{
  "arch": "resnet",
  "train_examples": 101725,
  "grayscale": true,
  "num_classes": 500,
  "activation": "silu",
  "avg_pool_shortcut": false,
  "dropout": 0.1,
  "init": "trunc_normal_002",
  "residual_init": "zero_last",
  "muon_scale": "match_rms_adamw",
  "grad_clip": 5.0,
  "weight_decay": 0.02
}
Rows from block 3 of a small image classifier, named by matrix and row number. Rows with one number belong to one channel. Each number is 50 + 10 x the weight over its row's rms, rounded and kept within 0 to 99. All counts start at 0.
Before each channel's rows are labels from the 100 images, of 14976, where the channel reaches its highest value: "strongest on" is what is common among them. Only what is clearly more common there than usual is listed. The data: abstract colour fields from 500 small random pattern networks. In brackets: how many of the 100, against the usual share in percent.
# convs0: first 3x3 conv (model.blocks.3.convs.0.weight, 128x128x3x3, each kernel summed), inputs 64-127
# convs1: second 3x3 conv (model.blocks.3.convs.1.weight, 128x128x3x3, transposed, each kernel summed), outputs 64-127

strongest on: fine detail (34 vs 15.7)
convs0.59:43 56 70 50 47 65 60 35 58 50 48 46 41 55 45 52 56 60 58 55 82 52 38 48 41 56 39 47 49 52 56 41 46 54 42 43 36 37 54 38 27 40 45 55 46 35 41 37 36 39 48 55 69 65 71 38 41 31 48 46 57 65 34 34
convs1.59:55 56 32 47 37 46 67 49 52 47 60 44 41 53 68 39 59 43 38 34 55 42 61 46 37 42 35 48 48 65 43 48 42 63 67 59 44 39 54 50 50 42 30 48 49 41 36 41 55 41 59 58 47 47 45 63 44 43 37 52 44 34 41 48

strongest on: fine detail (36 vs 15.7)
convs0.40:48 34 30 49 45 39 33 52 44 44 21 54 52 39 34 51 48 48 44 46 46 42 52 67 49 41 45 50 43 36 37 35 48 55 37 58 42 59 45 43 44 26 39 22 54 47 62 51 47 52 48 52 41 42 37 57 59 48 43 56 39 46 61 54
convs1.40:42 39 49 42 58 56 50 37 61 41 43 55 51 34 55 51 69 39 62 67 51 57 49 40 69 54 47 59 43 36 52 59 56 40 50 39 52 73 68 53 34 71 49 37 64 47 60 40 34 44 39 59 45 53 55 40 39 55 59 50 63 49 35 46

strongest on: fine detail (50 vs 15.7)
convs0.68:52 51 59 41 41 35 32 40 53 39 23 51 43 47 33 63 57 60 46 55 42 59 63 54 48 50 62 38 56 32 33 53 48 41 55 49 56 42 53 47 54 53 49 47 53 46 39 47 46 32 40 44 42 43 36 36 38 68 49 40 46 51 51 29
convs1.68:52 38 55 40 61 37 34 68 49 34 51 36 64 26 57 44 50 42 53 58 31 39 56 49 50 45 37 56 57 63 69 40 53 61 43 44 52 39 57 59 26 44 32 47 58 52 60 51 36 34 65 49 49 36 56 64 46 46 67 60 36 52 50 46

strongest on: dark (36 vs 7.2)
convs0.122:63 45 47 58 49 50 37 61 50 71 42 66 51 52 63 45 30 47 54 56 45 48 64 59 41 52 47 57 34 58 74 55 34 56 35 60 64 53 67 52 38 51 54 42 63 71 49 58 50 40 68 38 42 49 50 48 38 46 48 53 52 50 38 64
convs1.122:39 43 29 57 46 45 36 50 42 31 47 45 37 71 45 52 25 46 60 51 52 71 70 56 57 47 57 53 39 58 53 57 41 54 42 45 61 59 58 37 33 54 53 59 40 44 54 57 63 52 54 52 53 45 43 56 77 44 65 60 54 64 42 43

strongest on: fine detail (44 vs 15.7)
convs0.55:51 45 59 59 43 50 40 28 39 41 51 36 54 29 52 67 46 60 49 45 70 52 54 49 54 40 56 67 29 44 50 65 57 54 49 51 58 51 48 58 43 51 51 63 41 54 60 46 35 41 51 40 61 52 44 59 70 47 44 58 37 45 62 55
convs1.55:59 52 44 53 40 34 40 38 60 58 64 66 59 57 35 47 48 68 46 66 49 58 52 53 54 53 59 55 40 47 53 44 59 36 44 38 49 54 52 41 48 29 34 50 32 50 48 32 47 43 58 36 64 53 44 62 40 56 46 56 42 35 33 59

strongest on: dark (59 vs 7.2); smooth (30 vs 10.9)
convs0.48:50 57 43 39 56 57 47 45 66 36 62 41 52 67 29 35 53 24 54 64 38 39 52 62 47 36 64 41 42 39 54 37 55 53 52 49 35 57 46 45 50 51 50 56 36 41 46 33 43 53 37 37 56 38 56 39 41 32 46 24 59 45 60 52
convs1.48:54 70 68 59 56 45 50 48 36 53 56 60 61 66 58 54 44 43 56 43 38 50 55 58 30 59 59 48 22 45 63 41 43 61 46 52 57 70 40 37 53 59 57 46 41 38 57 46 48 68 56 54 68 43 55 31 49 48 44 39 43 48 36 39

strongest on: fine detail (57 vs 15.7)
convs0.89:51 37 61 54 57 45 51 59 50 36 49 42 48 31 48 35 32 54 44 45 48 40 39 60 60 40 62 51 57 47 51 36 40 45 45 51 47 47 42 67 35 40 46 45 50 68 50 41 45 61 75 50 61 37 37 58 50 22 57 45 50 45 51 39
convs1.89:56 54 33 44 48 46 41 33 66 38 56 57 45 50 55 60 59 47 52 69 66 44 73 57 51 49 51 55 54 59 56 68 43 57 43 33 49 51 60 45 53 37 49 56 43 53 50 33 54 40 54 49 61 52 29 36 37 61 34 42 52 44 37 46

strongest on: dark (35 vs 7.2)
convs0.102:37 43 52 59 51 55 53 36 50 56 48 45 43 53 56 44 63 44 56 53 61 49 52 34 45 43 51 46 41 55 59 35 45 53 36 45 30 38 47 47 35 58 47 66 45 43 44 52 38 29 42 44 42 58 56 58 43 35 40 47 45 45 43 37
convs1.102:52 42 59 46 45 46 58 54 50 51 47 48 38 70 51 40 46 55 55 41 54 43 52 46 57 46 65 48 57 61 64 61 26 40 51 45 63 46 49 35 47 62 40 53 44 46 34 53 67 57 47 48 65 70 47 55 41 52 48 58 63 45 49 68

strongest on: bright (27 vs 7)
convs0.49:52 50 34 44 49 47 36 59 49 45 55 54 49 59 70 45 64 65 48 53 62 49 43 56 59 47 47 36 53 54 62 48 48 56 44 59 62 57 53 52 51 47 49 41 56 59 48 62 50 58 47 61 35 48 51 42 52 49 50 64 50 53 69 44
convs1.49:61 55 45 44 34 55 68 55 37 42 60 42 61 42 51 47 56 41 34 54 58 57 52 67 58 31 51 46 60 67 58 65 51 59 55 57 58 54 43 49 68 34 55 52 41 59 48 43 45 43 44 49 32 47 53 40 40 52 55 38 51 41 57 42

strongest on: dark (28 vs 7.2)
convs0.54:47 46 60 43 54 66 49 35 57 32 34 60 53 64 43 46 72 58 51 56 50 43 66 52 62 55 45 50 35 45 41 49 49 43 48 62 74 47 42 46 70 50 58 67 47 44 40 51 53 39 47 48 73 64 45 51 46 59 39 48 66 50 45 54
convs1.54:48 61 59 53 49 50 48 45 36 53 60 57 33 84 51 60 45 59 59 51 43 61 51 56 40 52 64 53 50 61 61 46 47 50 35 45 71 66 63 39 59 41 47 50 50 35 52 52 62 47 41 33 68 43 60 66 71 36 51 61 49 55 34 58

strongest on: fine detail (60 vs 15.7)
convs0.57:50 57 52 43 52 47 50 63 41 34 46 53 48 48 45 46 53 45 55 56 45 57 50 40 35 38 51 85 42 54 59 33 34 43 54 41 53 39 53 62 58 63 34 44 45 44 48 42 57 42 50 43 33 46 45 57 39 68 58 45 39 59 41 51
convs1.57:46 43 46 58 47 51 46 64 76 43 51 66 48 41 46 56 37 40 62 47 51 65 59 40 62 58 60 66 46 52 67 49 43 63 36 36 31 41 70 57 42 59 45 61 63 51 56 41 61 37 53 46 63 50 50 69 54 57 56 52 46 65 49 33

strongest on: fine detail (63 vs 15.7)
convs0.11:55 57 46 41 42 51 61 30 41 52 34 59 56 48 31 55 28 48 37 49 48 39 70 46 62 49 39 62 55 50 38 38 42 56 49 42 29 39 38 56 51 46 41 55 47 49 53 60 41 72 57 52 48 44 46 47 35 47 48 50 54 55 51 29
convs1.11:61 49 41 51 57 50 58 48 71 31 49 48 44 37 47 51 63 33 40 48 49 56 52 41 44 37 44 73 54 53 58 64 53 66 41 39 70 44 59 51 45 32 51 29 53 58 47 48 39 55 51 50 37 50 37 48 44 37 51 68 52 48 45 34

strongest on: dark (26 vs 7.2)
convs0.124:49 40 47 62 54 56 47 44 42 47 34 46 53 17 35 49 49 42 70 58 44 53 60 55 56 52 29 45 47 42 57 54 54 44 56 45 54 40 59 58 52 37 46 49 50 52 45 59 58 39 41 65 71 47 55 63 52 36 49 45 45 42 41 43
convs1.124:51 59 65 35 40 49 46 57 37 72 46 34 49 55 41 40 40 58 55 44 29 62 66 59 53 41 47 67 51 49 55 63 32 53 30 47 75 66 60 37 45 36 55 53 42 44 53 37 61 52 57 54 67 41 44 63 57 52 62 73 65 68 54 52

strongest on: fine detail (36 vs 15.7)
convs0.19:54 43 45 51 44 47 45 59 47 47 52 53 39 71 43 46 66 48 54 50 57 45 37 47 49 47 43 39 23 75 70 44 48 38 46 47 56 40 45 59 38 54 46 36 49 56 42 49 42 73 45 27 43 41 49 44 39 34 53 58 53 62 58 54
convs1.19:40 41 45 50 56 41 47 40 59 57 50 66 50 59 46 55 45 63 39 40 53 51 40 63 50 37 53 45 38 39 67 38 57 29 58 55 59 58 24 44 50 42 57 59 50 47 63 58 58 56 47 59 33 41 40 59 63 35 45 48 36 60 58 36

strongest on: fine detail (37 vs 15.7)
convs0.78:63 43 52 59 44 52 50 68 44 26 45 56 53 46 64 54 31 55 50 46 46 48 53 29 59 46 50 56 77 49 40 40 50 42 58 52 44 55 56 65 71 56 42 45 54 51 38 64 49 58 58 58 61 45 41 40 58 51 66 50 45 55 33 48
convs1.78:50 60 40 52 27 59 49 50 48 51 39 50 44 28 62 39 34 32 31 58 73 38 70 47 61 31 43 56 73 53 44 65 48 58 42 56 49 58 50 51 74 53 58 60 47 56 47 54 39 41 57 41 53 50 50 54 41 61 40 40 78 56 41 47

strongest on: fine detail (54 vs 15.7)
convs0.32:62 54 34 44 64 42 43 59 56 63 66 46 59 48 51 49 62 56 43 59 68 46 51 20 54 59 61 52 35 69 55 42 49 62 39 34 45 42 42 50 47 50 40 42 51 40 45 64 48 68 53 48 40 48 57 53 42 50 52 49 45 55 65 47
convs1.32:73 63 50 40 64 38 72 58 50 55 52 41 69 64 40 49 38 39 59 31 53 34 57 54 48 56 62 54 37 39 49 46 73 49 59 36 41 62 25 40 49 47 50 51 52 47 55 65 40 61 55 54 53 42 55 35 43 46 52 37 46 52 54 39

strongest on: fine detail (63 vs 15.7)
convs0.24:39 37 53 40 40 52 62 30 53 45 74 48 52 35 57 56 37 40 47 46 32 53 41 54 33 35 44 51 47 43 51 40 44 62 29 49 38 44 51 42 39 45 41 41 54 38 52 41 49 41 35 58 50 33 53 39 55 47 43 43 55 46 42 44
convs1.24:43 55 51 68 30 53 66 43 52 69 51 49 48 35 55 44 50 47 52 53 64 45 58 51 48 54 46 56 52 49 56 58 57 44 44 49 62 49 51 58 45 39 34 63 59 55 55 63 39 52 40 52 50 66 36 44 44 67 60 45 48 43 51 54

strongest on: fine detail (58 vs 15.7)
convs0.39:49 39 61 48 40 45 50 50 69 44 45 36 49 53 43 67 43 70 59 45 42 50 52 53 51 56 59 54 41 29 32 51 36 41 60 51 34 49 51 58 50 60 45 62 51 63 53 50 38 50 36 46 48 44 39 66 63 20 42 53 48 44 42 58
convs1.39:50 56 53 52 52 43 48 54 27 53 37 30 52 41 41 39 46 53 60 61 55 54 69 43 59 53 47 46 56 65 41 52 44 36 48 38 36 34 51 49 45 52 59 48 37 50 53 45 49 44 63 55 16 48 46 59 47 30 60 47 67 44 44 43

strongest on: dark (30 vs 7.2)
convs0.22:48 55 44 52 55 59 49 80 34 47 79 45 56 57 68 49 62 56 54 53 49 51 49 50 44 42 46 51 56 70 80 37 48 48 53 51 51 52 61 55 49 48 54 65 48 68 66 56 46 43 43 53 44 43 53 61 58 54 60 44 49 39 51 74
convs1.22:62 55 49 45 45 60 45 70 72 36 33 38 53 55 39 41 43 61 50 46 52 59 55 42 49 53 51 40 47 33 68 52 50 58 47 49 51 45 56 42 44 42 58 65 48 52 18 64 52 43 47 54 40 38 51 49 54 63 50 49 62 40 59 20

strongest on: fine detail (64 vs 15.7)
convs0.126:57 52 43 61 45 46 35 45 49 46 46 53 46 47 60 45 56 43 47 42 69 37 58 35 48 46 45 38 33 45 54 51 51 41 41 40 64 57 39 54 36 38 44 28 53 56 50 54 52 65 37 45 27 45 50 61 31 35 42 51 39 52 61 48
convs1.126:45 59 48 56 70 33 43 51 51 49 49 53 56 62 46 56 50 48 55 36 54 28 56 40 61 40 58 50 42 56 57 47 52 42 68 46 46 69 34 44 43 45 48 47 57 49 59 55 47 57 45 55 46 40 38 52 55 39 42 46 35 59 65 55

strongest on: fine detail (38 vs 15.7)
convs0.7:49 49 43 49 38 48 47 45 40 48 44 21 41 44 67 52 53 49 49 43 50 53 62 57 48 45 54 42 44 64 62 59 41 36 50 60 54 59 59 40 38 46 52 45 48 35 51 49 28 63 60 45 68 39 55 57 41 46 41 43 36 51 51 31
convs1.7:33 41 50 47 44 31 47 46 50 49 61 61 56 46 47 51 44 73 36 47 67 42 54 56 55 47 54 52 50 58 58 47 50 29 51 54 30 61 45 48 57 24 41 75 70 49 42 42 63 59 52 48 53 36 57 61 36 41 58 59 34 24 59 40

strongest on: fine detail (35 vs 15.7)
convs0.17:36 48 52 41 62 48 62 39 59 66 74 53 65 46 38 44 71 55 44 56 33 58 65 48 70 55 44 46 29 52 58 53 55 68 44 43 53 51 50 59 57 43 53 53 55 41 54 42 53 59 54 37 49 48 45 44 53 35 46 64 50 44 67 41
convs1.17:48 66 59 39 59 47 69 46 50 58 52 38 58 45 40 47 61 49 58 47 47 37 51 55 22 49 55 42 20 34 52 36 38 63 59 44 57 47 53 33 55 49 56 52 53 46 40 55 49 73 53 55 56 47 49 30 47 49 40 71 43 44 41 39

strongest on: fine detail (44 vs 15.7)
convs0.125:43 58 38 58 48 54 34 46 32 41 46 46 55 58 65 52 72 56 54 46 35 46 63 35 38 47 43 63 44 68 59 62 34 39 46 47 47 36 49 58 51 61 53 55 45 33 39 50 52 47 55 51 48 37 51 55 33 69 58 57 28 49 47 38
convs1.125:41 59 51 52 57 37 33 59 63 48 47 41 43 39 57 44 45 55 53 46 52 68 54 60 67 41 52 66 52 45 56 63 51 70 41 58 47 40 55 62 34 61 41 39 59 53 55 45 49 48 59 47 37 42 56 68 39 47 59 68 50 35 57 29

strongest on: fine detail (42 vs 15.7)
convs0.76:58 57 25 49 53 61 53 46 49 57 34 50 44 43 68 61 36 37 58 42 45 56 65 49 34 56 49 62 48 50 55 48 33 56 56 49 65 67 72 43 48 46 51 43 51 70 43 38 53 55 58 35 54 55 58 43 52 59 47 46 64 58 37 70
convs1.76:51 58 49 46 64 39 59 44 34 58 46 51 50 58 57 47 40 44 64 44 48 51 42 39 54 50 56 51 34 37 48 48 49 68 55 50 68 68 40 26 50 46 52 40 48 35 52 60 59 70 42 66 70 48 61 40 58 52 35 67 33 54 58 45

strongest on: dark (29 vs 7.2)
convs0.46:40 46 45 46 45 60 45 33 45 42 69 50 36 43 62 48 31 52 53 48 66 43 47 48 40 28 59 68 73 51 47 42 30 56 48 52 40 59 65 41 45 38 44 53 38 45 43 59 53 51 50 51 38 45 59 52 45 55 38 56 32 49 41 24
convs1.46:50 43 62 41 36 57 60 36 57 44 50 51 31 56 51 61 49 68 65 57 53 57 63 37 57 62 66 62 72 57 50 65 36 35 60 56 36 56 60 37 49 50 55 54 48 59 54 69 63 58 43 44 34 60 44 53 53 54 54 47 51 29 32 63

strongest on: fine detail (34 vs 15.7)
convs0.28:49 51 47 65 46 50 42 51 35 49 36 57 41 50 61 52 53 51 61 54 47 52 59 65 35 43 54 38 56 45 43 36 38 46 37 66 56 46 53 43 30 56 53 43 53 64 53 55 35 50 57 46 34 39 49 72 64 50 55 67 52 47 64 42
convs1.28:58 55 48 57 45 52 42 50 45 31 38 36 41 52 49 45 58 59 46 66 62 58 53 46 63 49 37 40 57 56 31 37 53 43 53 46 49 48 54 57 66 39 54 54 47 65 52 51 70 41 53 46 23 48 67 71 30 48 52 44 40 55 54 50

strongest on: bright (27 vs 7)
convs0.62:52 54 55 44 52 51 47 25 55 50 36 57 34 68 32 56 69 45 40 59 44 56 48 52 46 46 53 38 42 55 45 40 44 39 43 63 52 45 51 28 41 55 49 37 43 29 41 58 51 27 45 51 55 55 46 30 39 64 40 52 41 53 51 32
convs1.62:42 49 57 48 70 51 55 52 65 35 53 53 50 36 43 48 51 47 40 50 48 53 61 63 50 52 53 45 38 57 52 45 43 56 61 39 41 35 41 61 35 42 38 45 44 38 48 49 50 32 57 50 31 30 52 59 36 24 53 66 38 43 49 52

strongest on: bright (38 vs 7)
convs0.5:58 38 47 42 57 35 37 33 36 37 65 38 39 50 49 36 31 51 41 43 37 41 50 52 58 66 40 64 58 44 52 52 36 47 43 59 48 70 47 48 49 55 45 54 32 61 41 44 43 62 33 40 56 47 34 35 51 41 41 62 41 52 31 53
convs1.5:51 47 38 45 53 43 55 42 59 58 47 46 36 39 58 58 53 49 44 63 47 51 56 43 64 54 44 36 58 71 59 40 58 48 33 41 62 59 53 49 48 37 38 29 77 57 51 55 40 45 36 56 43 57 43 49 35 39 65 65 53 39 57 54

strongest on: dark (43 vs 7.2)
convs0.14:60 45 55 58 42 51 47 54 59 52 32 63 51 65 83 47 61 68 51 57 57 42 59 80 48 56 35 47 50 41 36 46 57 52 59 55 75 43 62 47 55 43 50 43 45 55 45 56 46 69 45 52 63 59 42 59 45 42 54 59 46 42 52 65
convs1.14:43 42 48 39 63 52 57 51 33 47 45 37 35 56 59 62 38 40 47 52 46 59 76 52 54 33 44 51 47 54 43 48 47 31 65 55 62 56 59 56 58 47 45 57 46 43 59 35 36 43 63 45 30 36 43 65 58 33 54 54 64 61 49 34

strongest on: dark (26 vs 7.2)
convs0.41:52 46 58 36 51 56 52 58 49 58 39 52 48 42 52 56 40 61 44 47 35 55 61 53 58 51 44 48 62 43 40 03 51 63 46 57 38 49 50 40 46 41 46 28 43 61 49 61 53 60 25 57 59 50 45 62 59 39 53 61 70 46 54 60
convs1.41:55 48 58 64 45 50 59 37 57 50 40 46 49 62 59 40 63 41 55 46 44 47 67 43 43 49 47 38 40 36 43 67 66 42 48 52 66 57 57 66 34 49 45 51 59 58 47 57 39 52 53 33 51 60 66 62 43 52 59 36 48 51 53 40

strongest on: dark (45 vs 7.2)
convs0.85:46 41 49 30 49 48 50 52 47 48 35 67 51 44 38 56 41 52 47 47 19 42 57 53 42 44 60 47 52 40 41 21 52 58 41 62 41 49 43 47 40 30 53 06 49 47 52 56 54 49 20 46 31 49 50 58 58 47 50 53 48 42 62 41
convs1.85:41 28 29 64 49 58 44 56 61 42 40 63 54 44 61 33 68 48 56 45 45 56 62 40 43 62 47 45 45 46 47 63 51 40 57 45 48 58 42 43 34 57 60 37 59 62 64 61 42 50 56 39 41 58 62 34 48 50 57 38 63 67 47 36

strongest on: dark (46 vs 7.2)
convs0.43:48 46 34 61 54 48 44 54 55 66 56 55 52 51 51 46 73 58 59 52 57 41 51 67 41 48 38 36 41 52 60 48 43 39 42 51 59 44 51 47 50 53 54 42 47 50 64 69 41 54 35 46 42 34 41 64 50 57 42 57 53 55 60 74
convs1.43:61 68 72 41 62 47 49 42 47 26 39 41 55 57 31 56 62 49 56 46 59 40 31 54 45 36 51 48 42 49 53 29 41 62 74 51 58 60 54 35 51 56 44 61 41 41 35 42 57 51 45 46 32 49 60 51 59 50 53 50 46 65 53 32

strongest on: fine detail (43 vs 15.7)
convs0.0:49 57 51 63 44 45 51 44 39 52 49 42 40 38 53 51 52 50 42 49 31 41 50 55 48 43 41 51 41 52 45 74 40 48 43 61 50 47 49 59 58 62 54 70 55 41 56 39 39 43 64 43 51 41 36 46 38 50 50 50 53 52 24 44
convs1.0:45 56 38 60 44 43 53 46 27 63 52 44 61 36 55 43 47 34 52 51 62 58 53 57 40 47 46 40 53 71 41 55 55 44 43 60 48 46 40 47 64 52 49 27 46 58 59 51 35 77 61 36 48 66 54 40 54 64 31 35 30 35 58 52

strongest on: fine detail (56 vs 15.7)
convs0.83:40 57 48 35 40 44 52 48 49 43 38 63 58 39 57 55 52 51 41 45 60 63 50 51 41 27 60 38 52 28 32 50 50 51 62 53 37 47 53 56 53 46 55 55 56 61 49 41 50 46 63 54 62 43 55 45 54 67 48 45 40 36 59 44
convs1.83:50 52 75 45 38 46 52 50 47 68 52 43 80 40 44 55 34 46 38 48 54 45 47 57 30 47 45 58 53 52 53 62 52 51 37 62 57 31 57 48 52 51 68 56 39 57 45 31 46 48 72 47 47 34 73 49 54 61 62 47 49 39 39 44

strongest on: fine detail (36 vs 15.7)
convs0.123:55 56 35 61 44 40 63 42 67 49 35 58 53 41 38 44 37 37 48 64 19 53 64 51 61 46 59 50 55 32 31 57 67 53 61 40 58 50 47 42 37 49 45 40 49 41 46 59 54 56 58 28 59 49 49 55 29 53 48 40 55 47 46 38
convs1.123:36 46 44 58 52 53 47 40 27 49 52 45 51 51 44 56 46 71 44 49 52 47 65 43 61 39 27 61 58 37 54 44 47 30 33 47 72 48 40 75 55 47 46 56 58 40 50 76 47 50 54 52 59 44 45 76 43 53 73 43 37 53 50 47

strongest on: fine detail (38 vs 15.7)
convs0.23:26 55 50 39 46 49 56 59 57 57 60 57 54 29 67 62 34 41 60 57 53 59 61 45 47 38 64 69 47 55 49 62 40 54 42 61 48 49 64 63 50 56 62 58 54 61 49 41 52 47 65 50 50 51 51 61 37 49 55 44 44 50 18 60
convs1.23:57 60 50 58 49 40 50 56 46 65 43 28 71 63 66 52 61 48 58 36 52 50 46 49 49 48 49 55 46 50 42 58 69 46 48 46 57 62 28 39 53 46 49 44 47 48 49 51 46 66 52 42 59 44 48 38 62 50 44 59 38 41 59 43

strongest on: fine detail (42 vs 15.7)
convs0.87:11 45 41 48 47 52 38 55 41 45 60 42 48 50 69 47 71 49 55 54 55 52 39 38 36 37 62 58 47 61 38 65 40 37 32 53 38 49 53 58 58 61 58 63 34 52 56 46 33 49 36 47 48 55 45 56 54 47 57 47 36 44 29 53
convs1.87:41 39 62 30 43 49 45 67 44 46 57 42 54 57 34 48 27 75 46 68 64 45 70 53 56 43 66 45 54 59 48 50 37 27 59 53 42 47 55 50 40 43 52 58 26 49 38 47 50 62 55 43 35 59 54 67 41 50 51 60 57 38 50 56

strongest on: fine detail (45 vs 15.7)
convs0.44:39 64 65 53 48 49 71 40 50 30 15 32 47 36 55 50 36 62 49 46 73 48 52 48 40 42 47 18 58 40 43 69 43 57 65 60 60 32 53 47 45 55 50 66 56 48 47 66 52 66 54 50 62 46 53 52 60 49 51 46 43 48 50 45
convs1.44:59 52 41 61 46 47 51 45 52 46 54 44 57 29 48 59 48 34 57 44 36 56 70 52 45 71 63 33 58 39 35 56 59 52 59 64 43 32 56 55 56 61 57 51 45 51 39 49 45 59 56 38 39 63 58 46 53 54 34 32 53 56 52 52

strongest on: fine detail (51 vs 15.7)
convs0.111:48 57 42 45 55 61 61 24 46 42 30 25 54 39 53 52 52 53 51 45 81 49 58 47 52 51 49 40 49 47 51 57 49 60 73 38 51 45 41 42 49 51 51 58 53 60 52 55 34 75 60 37 56 48 60 61 58 43 37 60 46 48 58 32
convs1.111:73 45 51 64 59 51 39 34 56 57 47 51 54 31 32 45 50 41 39 46 38 48 59 46 41 54 81 36 50 51 41 56 40 35 47 56 45 38 35 55 62 41 53 63 60 40 41 44 51 71 52 64 31 48 39 51 34 59 46 52 51 51 61 39

strongest on: dark (56 vs 7.2)
convs0.27:52 46 45 55 52 51 47 59 45 48 38 63 31 62 40 53 44 47 57 61 47 51 39 63 59 49 33 58 30 48 44 28 59 36 52 62 57 48 54 61 26 61 52 22 43 40 56 48 43 50 45 42 55 46 57 48 62 46 57 56 51 44 51 71
convs1.27:39 40 53 48 55 51 50 35 62 39 43 55 39 55 61 57 48 59 42 69 32 55 50 49 47 35 52 43 33 46 49 49 50 46 48 35 70 52 65 46 60 52 54 46 64 48 55 48 56 32 55 49 43 53 58 49 46 45 42 56 61 55 38 12

strongest on: fine detail (45 vs 15.7)
convs0.114:27 45 62 55 49 46 58 43 48 61 35 54 37 45 29 52 61 41 48 49 57 46 73 51 62 54 66 59 45 46 46 42 53 46 35 53 42 54 38 43 25 41 51 59 44 43 44 62 36 48 46 62 49 55 58 49 30 29 47 48 53 56 53 26
convs1.114:41 42 45 50 48 40 59 56 48 34 54 35 53 50 54 33 60 31 32 51 49 38 74 54 54 46 55 74 55 43 51 44 37 47 49 37 49 43 45 47 49 47 42 46 48 46 42 64 47 57 51 58 52 46 39 50 32 62 50 57 44 45 46 44